{
  "model": "class-conditioned image flow-matching model",
  "arch": "unet",
  "upsampling": "nearest_conv",
  "residual_init": "scaled_by_depth",
  "beta3": 0.9995
}
Rows from block 5, named by matrix and row number. Rows with one number belong to one channel. Each number is 128 + 24 x the weight over its row's rms, rounded and kept within 0 to 255. All counts start at 0. Numbers have three digits each. After the name is the row's rms in percent of the matrix's.
# convs0: first 3x3 conv (model.mid.2.convs.0.weight, 192x192x3x3, standardized in use), inputs 5-9, a 3x3 kernel for each
# convs1: second 3x3 conv (model.mid.2.convs.1.weight, 192x192x3x3, standardized in use, transposed), outputs 5-9, a 3x3 kernel for each
convs0.43 014:115081120127126155168121136114118129155134155166133213116109145157153144153149149109087145152136143131183190103116133149094122189122141
convs0.44 108:108136130155153146121154135141138101163170117132143101125123113123146131116109123091096087146151113154150143111111131134150133105167161
convs0.45 007:093150153120156162123127129132157142145142130136124135114118135112131144123127144134103107119139114153180150097121138122162137100138132
convs0.47 015:119113097142136114132161121127105101160125110136118115101114084139135105138133111091095100160122078164152083135117098177153102168185115
convs0.50 013:168130135124136113139108114145154145121131103147161153134149138118125134148127175159076091160109053152172196131113139141126151146161180
convs0.51 071:147109147140077090142140146142127146131103145156142143160136148148129133156156162151134184109097141136063128148126149129109095138139152
convs0.52 081:161133120144117119164130092130117121149098118150102089151124142151122121174122102158141130121138124149096089152147150150101110171129088
convs0.54 020:116094115122128152141127132119110141118102144148151150125116135130118143146147147129152166107121153133144134109113140106117114146129131
convs0.58 107:177135129161120088122124108150138119122124087124124105155146113145121096138119122130154122148114079142128128179133109149137095136133116
convs0.59 055:122129118128135168143138146144118116179171133151122127107102104124143117145166154104095098147096080177144095109112117129162140139165136
convs0.60 091:095118127099096098122136134092112146087118115134150143125096133101099145137135149136161154102138158111143174078073147055057111112107129
convs0.61 289:094120145100129141120125170113131162121136146138142176101112145107131168119171178103119146107108145114154155103111153091122146113141140
convs0.62 058:119124154103145180102137134144131139146156173115136149101126129103127148088129166110126124133131114127148131106148141112175207077138154
convs0.63 124:114118140112129181102130144097133143128155161115142158119132129122127164112142162122140124083138147093128128103123150103126169103109143
convs0.64 173:182166148118092124097115127156161157096128146111115138146172175137150147116101137131108140137132133118106149131141165106091140103113143
convs0.65 083:137100081136129134160133147130113122125133123179174198150128116146132128157174175142116117131082102183161171164122101147131126167149159
convs0.66 073:126117110141132120151153114117106087138132116150133103101099094126123088150135093108107106142118117170140095126127101155150089168145116
convs0.67 011:127144150130135131108119100149150145141140154093113099130157128124159120112093118161128113107206134091113133128174112151171156089114134
convs0.68 121:098129160106137168102145150119162141128157153121143164094115136123126148115137154116130150108147127126158133079164159091116138100105175
convs0.69 059:153149140124117129082107115123148156122147152098108146131136144119150131079085109130136131147138143124136144142157152137143138101136147
convs0.70 159:115113110138125112177156155102123132142136134163172158148118131159123144168175183123095115106073105158163145133094110143120094185154176
convs0.71 028:147165186137120148101143110130156159099126126111151124125133139121129160129104127109129122156152119143139172132146181123116148145092163
convs0.73 039:134119138125121145167123106107138159135153151126130139144167144143127144182135152146144133119159098116152115118096134117130119141106119
convs0.74 132:129136161076107130093100134119146169095125153094123141121141172123123152120111139140157162105147161113110157110142151111105144105112137
convs0.75 075:118120113125114123168161160132111148120120137153130157130107147121110155165162169108116151076084110139151163122120132138107122164163144
convs0.76 183:175141126158122081155126118154129131128114116145125120161143123156125127154128114159139114146108104142132103167139126149128099157119117
convs0.77 047:169138122135117113136127112131098135121127116124093100153152139135122114137130108174172127124146133117082083170148109143127116158097101
convs0.78 117:116109092128142125141144125118117091144152118143143106108088079135130113141145130098103092130098099148144123108112100149128134137161130
convs0.80 025:150136083146130080138136117134113100136128091135126108164145107160122096132134112170123089166118083144115087175128099153141099143157105
convs0.81 008:148158132146135125121122095153159103130132101125139089126142115143152114133126080116100097129116079160127085137162127159138122145130122
convs0.82 010:114124111128123142108126130120122128155163144148170168113085108114126112121155157081102134101090104112116119111111130128144125123166156
convs0.83 007:130158152123145136106114112151169161121133142105115114116138134112127153098108117155149087150194127121163139118168152107151133102100131
convs0.87 034:128082152088067130145138133127111159116109154134123148136138158120125155143147158134147156116106159149131167112146164105104151129121147
convs0.88 010:110128148106128139146147151108109126118141151156147179101116133117134160151172175121135150109126154113146173106104137098090136154154178
convs0.89 093:120086117140122131175166153117100135136123138158149163113118113128127128149169171086130134113093109174143171108129107134128114180172139
convs0.92 069:169144116145133110137118093148131108139129091117118098173149124155133092134104089143134123156118117121110096163141114172155118134118104
convs0.95 007:125140134131149137104141129146152103145133110121145139117130112127135129125133143141077038149148086190171113141124129127159146095133174
convs0.97 008:123142137099094121129123126127130155120102136135129153152140161124137138146133138155141178136115146126136126132124138106105108149145136
convs0.98 032:137126104145126122173143144101099109124121136160167163150123116163107118180154147110105119142078122160146135139100123146128100185178160
convs0.99 043:148133144156150141145140086133141111134111118132099098138151127139131128161148095166123148135130140140037112136105141145123102170101079
convs0.100 006:101119104143148144129127127111098087160154159178193169109097098156145129159189160086116118133109116126118130106106112139157130155163178
convs0.103 096:150133144125129141096104128129162128115140137078079098140145148110129124096073111150150144145191164112105146135161142108132160078108117
convs0.104 020:152149138118126147101105121139167142123141115089089124152131151123125115078111099152165134142149148112138104131120152116125154067117083
convs0.106 092:119148177092112175087096137140134166109117140094097130130138151106124136095114112129137187166151157099135133123140154117150141095109106
convs0.108 128:131129141119125113115099113145153168125122141109073113159161169137101151114116097183166128145141177118114108145141173148137150113092114
convs0.109 227:168140097159138080151129115141126100141141097133116102168151122156128108134117108159133120157127103117105103175141108160139101126116103
convs0.110 013:114109118145131133154143133116092106156134125162144159095095098126133127158151145098097111125140117153154130098107104156148120165168144
convs0.112 088:154121128148133163181147117134147113140119139165139149143114139121158100156165149152085164092101077134113137148141110170113120164156150
convs0.113 267:127127103147154138162160131126118101158151106148157115100104101156133115161174124089103101114107085144141120129122098149145111166158139
convs0.114 028:113144137118125154112097126134122131142145132102104111120126135118125126095107128153124121180175164124149107129132142129163165093107119
convs0.115 157:160173143146110102134142087151134124120113134109098081150146136131116118131093095147138129165149139138109103179153115152130111127118145
convs0.118 069:136106079138132072149121123110117135124136102139146135141106120144096128164131148139151129118095129154111120148121144137085129181133132
convs0.119 064:181149136155137099110099110158137126136123109124091104142159143129095135119114095176191130162139172127103118152158136161129157096078084
convs0.125 007:164148129130131096131106107132132108116124072085097096169147136153129111113106114151165125184124130116101098160145135146121112119102118
convs0.126 028:169152109170118066177129145120117117136119111167144150163142125151117126148154137146154149128082103141132095153128123149132106161129130
convs0.131 008:151117114161124105176144117124118108135109115151152129133127120146141120174159129098118114129083095149106117146130112168130102181150113
convs0.132 034:152144154165133106151128095172135122132126113127090098145180152123138118163120109170141122135165139119089112163162122166158125146116091
convs0.133 083:118108137093100136097120138116133154105112159133126152124133136093118137094125141160118147116126141116156174106113147096125136110130145
convs0.134 126:132122141141125146143140133134120136143130158153141135116137132141134160181174161097103125055109129111103138117114122136099114175170135
convs0.135 086:133122087147129119151139112119127069143135110139148104102081060128124114145151113107116089111151093152174114118122060126157080143135133
convs0.136 145:129133100142154137149157140093138127167162131131170106102114099126125130131157142104122091129158090144158125122096110118145137130125148
convs0.137 271:134127149102103141119125150127153156122141132124149162124126148125130173141139194127104118134119100139170195111119151107122151122141178
convs1.43 119:130131127128129127130129129130129130130130129130129130129128129127125124127127127149150103139151135106110112130131132128124124123119121
convs1.44 072:131128127129130126130129128132129127131127126129130132130132128129128130129131127112110094129143108106135124132128126127123130126126126
convs1.45 091:128128128127127128128127130134131131132129130132130129128128129128128127127126123154131093174150104161142107137131133133128128132125125
convs1.47 075:131131129131129128127129128129130130125120127126127130129129130127128128128126126125125135150148118150174146134132134124126128123125130
convs1.50 092:131129128131127127126127130126126129130130131134131133130128129130128129132124127113110071155135128168159145133134131134132135137130135
convs1.51 153:129128128129128127129128128129129129130130129130129129129128128127128128128127127120108077125124097110117100129129126128126125126122120
convs1.52 059:131127126129128125128125125124125128131127127135131131130129129126130126125124126104113079152143130177149109131128126133127129132133131
convs1.54 096:129129130129127128126126128124120123125123125130126128129132129129129127128129126096102071107107107143126091125121126128122122132128124
convs1.58 079:130127129131128129130126127126128131124129132131131135129130131128131128128129125124120096142147120155161166128131135127130139130134139
convs1.59 164:130129128128128127128128129129129129127125128129127127128129129128126127128126127161159143170168149151155124133133133131125129128120122
convs1.60 096:129130128129129129127129127127126128126126126129129131128129129129130127128128129093115104097123132104141142125127128123126129125127128
convs1.61 095:131129129129126126126128126129126125126125129130130131129130129128130128128127127143139093159153104171160137131128130128127130128130130
convs1.62 118:130129128129128128128126126124121127119118122127129132129131130128129129130127128119108091151123102178166143127125128123124126133134133
convs1.63 082:129128127130128128127128127123125126127122126127126132130132131131128129130128127082066063132105079128122103126126124123120127125127131
convs1.64 096:129130128129130127130128128128126130128127131129131132130129129130129128128128128095113116119147128108126137127128131126129133128132132
convs1.65 129:129127128128126128129128127128128128128128129129128129129129128128128128128127128109097074118099086116109084129127126129126125127124123
convs1.66 111:133130130129128125129128127131127130129123125130130129128131127127129126125128126141153146150161167136163148136132134131125127129128127
convs1.67 108:132129128130129128130129126125123125123117121129125131129129129128127125129127126153142113167155137167161137128129127125116122132121135
convs1.68 182:131129128129128127129128129129130129127125127128126126129128128125125126126127126177171148161155142124128106133132131125106108123111106
convs1.69 121:130127127129128127130127127127129130126125127131131128130130130129127131127127127140122102185150108165160116131131131132129127132129125
convs1.70 110:130128128130128128129128128130128129128128131130130129129129130128129128129125128091088090117099105121116103128126129125127130128128126
convs1.71 121:131130129132129129129128128128128128125122132132130132128126127126124129126127127127158163151156167159160164131130133131131133133133132
convs1.73 112:128131128129128128129129129127126128128126128127126129129130129127129128128129126103121095113143128094120114125124127120119126121122127
convs1.74 106:128129127129128127130127129127125128127127128129128130130130128128128130128130125086100078093111091119114114126122127123125128128127123
convs1.75 097:129130127129129127129129127128129129128125128129130131128130129127128129127130126095107090104130107105131130129130130126126130124129128
convs1.76 100:128127127127127128129127127125125126128126126129130129129130128128129128126127127104063065151127076164155108129128122132126123133133127
convs1.77 080:130128127132128128126127126125124127124118125127129134129129129128127127128130126086099101109119125121108144124122125119121127123128129
convs1.78 139:130128129128127127128126128130127130126125128127125128129131127127127126126129125153157133158156137152150137134134133128124127129123124
convs1.80 069:130129126129127125131127124123127127125128128130129129128127128123129127127128127095127118117131132118142138118127129120128129125129129
convs1.81 028:128129122131129123129126123130129129123126128132131130129125128128127127129126127126132118145143138125123137134128128125126127126125127
convs1.82 150:128131128127129127128128128128124128125119124128123123129131127127127127126128126150168164154163152135152148132128132128112122128120120
convs1.83 071:130126128129126129129125127127127127129127128130125126128129130130129131129125131110080071147124092158125108130130126134126128137128128
convs1.87 129:128129128130131129129127126126127128125126129127130132130128128129128128128129127075098098110138121112145158123127129122128132127132134
convs1.88 095:129128127128130127128130127118119123124121124132133130128131129129130129128126127120109083142160127133174150124122126130129128133135132
convs1.89 148:131129129127129126129128128128128128128128127129128127129128127126127127127127126141143118127134111100112095129129126122120118118105108
convs1.92 047:131130127130128126129128125121125127124125127130129129128126129127127125129126127115125125154150138137145144127126128124126128129127129
convs1.95 093:132127129130127127130128128130131132132129129134134129129129128127127127127127128141120092142112101145120061134131133135132122133127121
convs1.97 065:127127126128127131127127127124126127123123126125125132129128131128126128128124129127107061137132101132130104129131126130123127124123131
convs1.98 057:129129126130130124127126122127127130128124126135135131129131127127130128128128121127134099142138098160154113132129129130128126129133123
convs1.99 111:129129128131128128129127128128129127127127129131128129129128130129127127130126129109102091120111099116110093127129126125125125126123125
convs1.100 104:130131128129129128128130128131130127130127128126124128130132131126127127127125125160149124148156136108121106131131129127122123121114121
convs1.103 118:129129128131130128129127127122122124122119126131128132129130129128131129127128127083106106124124124160170155123123126129120129134133136
convs1.104 095:127128128129129127128128128127127126128127126130130130128131127126128129126131125100090072118101082111119097128124123126123125125125124
convs1.106 111:129129127129130128127128128129128128128125126132128130128129129127127128128128127093086067117094081122135099128126119127118123130127124
convs1.108 114:130127128129129128127128127128126127127123127130130130128130129130125131130126127118090068162119092173138113131125125133122129137132130
convs1.109 142:128128128129127128128127126125125128124125127129128129129128130129129128129128129078077084105103109134126121119121127123122128129129130
convs1.110 061:130129127129128127128126126129130129128128125134130126128129128128125129127124126134129110129130111131122108131132126129128122130127122
convs1.112 121:130131128132128129128128127126123128125128129129129131129129129129130126129128128100132137124145175132162177128127135128131134130131135
convs1.113 127:133130128129128126129128128127127129128125128128126127129129127127127126127126126159170171158162171140155145129130131127121116122123125
convs1.114 076:130129127133132126129128127129126128126126129136133136128133128127128127131128128093123109157139120140164155133131132128128130136136131
convs1.115 081:131129131130128127130127125127126132129126132131133133129130127127130127127127127116127101133147157157170144130131138128132134132135131
convs1.118 088:128128127128127126127126126127125129125130131132131130131129131132128129130125128101094032123118095162156110128131133129132131135128126
convs1.119 090:128128126130130130131126127127127129125127127129129127130130130128126130129127124117107083149148136174180166129129128126129126132134132
convs1.125 082:127127128129129128127126127124124125127123125130130130128131130128131129128128127129102108138123104176149124130131129132127129133129127
convs1.126 170:129128128129128127128128128129129129127129128129128128128129128128128128128128127085093087103107100107110103125128128125127127125125123
convs1.131 063:126127126128125127125123126125126128122124129126120127126130128126129128126130126092099085131117105150137124127126129127123125129125128
convs1.132 098:129128126132126127131128126127128128131130127131128126129127130127127127127125123099094058131130090128126085132128126132128122127123123
convs1.133 140:129128128129128128129129128128128128128127128130130129128128128127128127127128127092110101105110102109113106126124127124122123125125125
convs1.134 106:130128129129131127128127128126125129124122128126128131129129128130129128128127127092098102114124120121148136121122131121119133125127131
convs1.135 096:130130127128130127127128128127125129127126127126127131128131128128129126128128128143146118136155149101129149128129131125122128125125130
convs1.136 133:131131128128128128128128129123120128125121124127124129129128130129130126128127124150155140155163160138157144128126134124122127127127127
convs1.137 125:132128128130127126129128127131127126131124127135129129129129128129128127128126128144151120166149151159149131137132127138127125138130124